From a checkpoint of a small autoregressive pixel model: norm rmsnorm.
Rows from block 2, named by matrix and row number. Rows with one number belong to one attention dimension. Each number is 128 + 32 x the weight over its row's rms, rounded and kept within 0 to 255. All counts start at 0. Numbers have three digits each. After the name is the row's rms in percent of the matrix's.
# v: attention value (model.blocks.2.attn.v.weight, 288x320), inputs 0-159
# proj: attention output (model.blocks.2.attn.proj.weight, 320x288, transposed), outputs 0-159
v.262 089:059143176069114116148129113148045097155111204162108099160129165089183126187128131153104130123092093152127097142130085071183112158104090140110152125119137111098142186102126082118138110115113082126080174122113111129124103153103083155125060089115108127081144110102142106118148119209163117123161159122168215168104168097091096118111111117158107153172134125042101104136155104140090164175135139112158201094090148123122136135217104090134162088169081107142140147144186141172089142186169158
v.263 099:089120126155121144201151130065125092132117121179142124164098078103105185136134146089121129165148158165103115158166137125087228077129115063169149193094156095127104134125062144146119148092133119145133105133131134155116116118116146143073194161101129157103154096100172105112176191190088119138139100136217079161155070122165078140105191162137104068140133140133109119144160106094156166154144150137135176117092122144138084047133140152112134123085069109123143085146194176191187136158148142
v.264 103:146139154144147141104142118138130158171147115095131123124072042171074098123117125116112090098122169118154108112132142102115103054146085050112111111125081092057154145154106123128129122080110120120139200124173099154141107049112155106159163158087163104115083216124161140065092130144104110155119103132067096170161110131129114101145114222141086110094130114121156154120084135118150118134119139151111145149132099099144118170093104142146115170107183101055136081107064153143075092120088063
v.265 089:131133104131130170164107144083131150089130198136146103119129133106152159167139144117105087148133093145111190117151150145107180058096118157186131170143130209111154112137077131140130106166123109109154084135141159108139135175149096104078112179161112136041135121078123124155128068145148131121108113115197177119158149124173067130148127110123111142128136101095100100181150146138115159167137121190163137124084144142168122062185176175143124091100091126135131155107165158128122138121182127
v.266 118:113126148169124101067118133062144190086148117136152179104184109146129145096121121162208155133135108081154143118115152192174059157146178134147165085169168175169148127166155160116150062103143142115188100137157090068119180126145163131150211132151133175118129121128081150153113092012124105122083133124148118040134135168088182116130136102090160096137090112225103125150115132126083080076125106171117027117148114191133092173084145126143129124081123165155136175113121067090133116093096133
v.267 091:165117186227146144108161128140135139123125121093116162115182039141043135133121114113163116113172182142136108125099080125114105129079112144161133119161104044114114127166118193136149157109128167111134155139135131135136151138139115096146102132118182098091147143174110109132040114106099182111095112178115041119167135143083179102133083121036136198121125119080106116145131118102171115046133130108125132125138092107127113154108137121109089118085142107117121137055125102154123127072113112
v.268 094:147118154096134117106118125153188110143136104134100168117169014116096032091127126088081129161144181125114130123126141079074159073117152089115139187142070149104116040167063133113095113136136116136168155142099185213110121149139160118122202142127147110172090143133131081133064105070114207110121115158057055151136073143140161130105045140115117127083148115119173151080142148144145095109136133133145119166148135103138162179058098102098081144079143126085129176085128127125166077110123128
v.269 087:159136153127131101036117119212160125139116136112087142107142088162120130055119118166188222114124151097128103138098124142114116083143164049122103111135064133137151123112129116116131036060123137136132158125123089165143157099106158128127132134152143136172148123139093139132108164186142184138166097146067082090080094130158057145109082133146135035129119130107213127088169143125119090070117128170131110123170114127142168165109108158103131129106127117098099151151074080139115093057131126
v.270 087:076136120135115158177121145063116156124131132097148124130027224108162170163135130158134145133136171148122182127140130122171123176127134207138129092135183141134176171099155108139139159149107144114142101118115112097127169127133109096134109127143110148097165098114135165186163128236177056150135118096166152103141171104141127115170195126126121192144112126134110069170143115101109145157125127122092102108116143117140074042114149178171153146195073137147131117135108112115130154164141134
proj.262 081:130117193131132145067171077176175173162138071148105139096147107106134143082185154094118155084149155069085149108137129183108070134194164095143104125141109188132165101185203084182113114134162118221166140141113133146097095158103148108197094141140149168160126150124114175068105158105107117142119114233081156108084156147152109135148142155124172069059103057135163171127179108123072139205126070132198110177121148107118160114126143155106081108161167133146126139138163103087082124096151183
proj.263 117:172099111089098064113121115110125118152132120172140164143190165118098043111104123127100146088139160086107178110147125178140063232106162107129144078156141105133177092189159176142147138109139089114186134181127169138117108178155115102107127138141128147165112138132104188134098153085122152138054091114116104167083115124093122135108127155117098172140086104134076181113086101102100048105113134094215084122145106167134164180133076149200138133145109136150121129070122103148124157123109146
proj.264 097:136114139110113124150129114139132168093112129098080127092127189127149148149131122158124123147113125147107113124096136119121186119097141203194139111120105097098096164114134120113155194056148185137109033097091117101152190151120154116131114156123101105142129102157058086217146098121109169122156173140066113094128158138181120125071152041101124183147098129118107115148167143091090123111124108116168072149144117090083147068112184123084122085158155093131157155101125120131143139137115131
proj.265 090:104171144176185131057141128148156127167137167170109159154154112123128101116121126108122113095196116088147087167108138128107085170202153053089137113186176106171110133162182126179116049135153176149142220109180164116124082118125145132179128101091180220131122140101163138048102151112148124137140148098128147153102140139108165124071087203119171122155117156141157166093110117148188143103113156122090119111154148130107113238119079102167130149125122121106121128145153102089102120100109121
proj.266 094:124134095121150153185124135091141093094120140104146089127108099133112175140058134175134071186142105213162104168133137108124207062123073163089107129057099081123068120095067124132084108127101134112080104106155180165141146133117106169063134098091146088105112127075138099123158138179140162162155151115117145113181114086111169140105120066106096103159204167078146110126090127178174119114149141119079174121081195117109128139123177080126126124132168120098143145103121153147146110142134120
proj.267 102:178086034117123098152097199116140083143158143137161111166140113107150082113137116134112101107115129140140106137163151044150156130148141105123128164096123192144098176124099142113127116110127122140164078139132108108156117148112144147094177166133106128120130078126173080214169143114136110130113146057174211175120141138195154131162129090115105088100111130192119085143100057158151158169129115151099137082131144179096135103105090104166160113131100135127123120131137174155162095116088090
proj.268 100:137065077102109146124100158086127089113136090142099140109090197122131063188172108143128100142104117135173083117118094129140124192093089170150155146134181095137085169159123120165159141132152114063140068123167085070133125123181120114067151165073101073146111117124102127149143141132093103103117137086182110129127093156096139145143121132091107152115084117178056086173117105053124187065161159113144149087147107151130117128172115113124137128125092114164118093134164158153150109153101139
proj.269 090:153131064150170185182128137145167140102131119081140142147128133132070120142017124088163064100137096149160122130084139070124147108111105136104118186110128131126061115070113062094104184117117112035078085137131113102165137151119139101098123141120195059131104104146142113178106098154095114115176110112135169149140139139101129135114071125109146092091162161193123087189121096120117157100133164144049166096126143140118071133114148118092135084117171106090119091139158176135115109151175120
proj.270 092:122141209164154088055153085143028100158149209102116116154191068138126174092100156143139108114151091134129132154147132146117106089195147077124145097139119109124094084163131116134142063138132096220113185112122138192123092160097075117084071073143117150097149154149163165087109104111124129167121101174101143131102135110122132108095151113145218125124148174072163178083109134174143092157087121120120099148125195161173123154127124113107142113056133117115116198140042129120143166125131158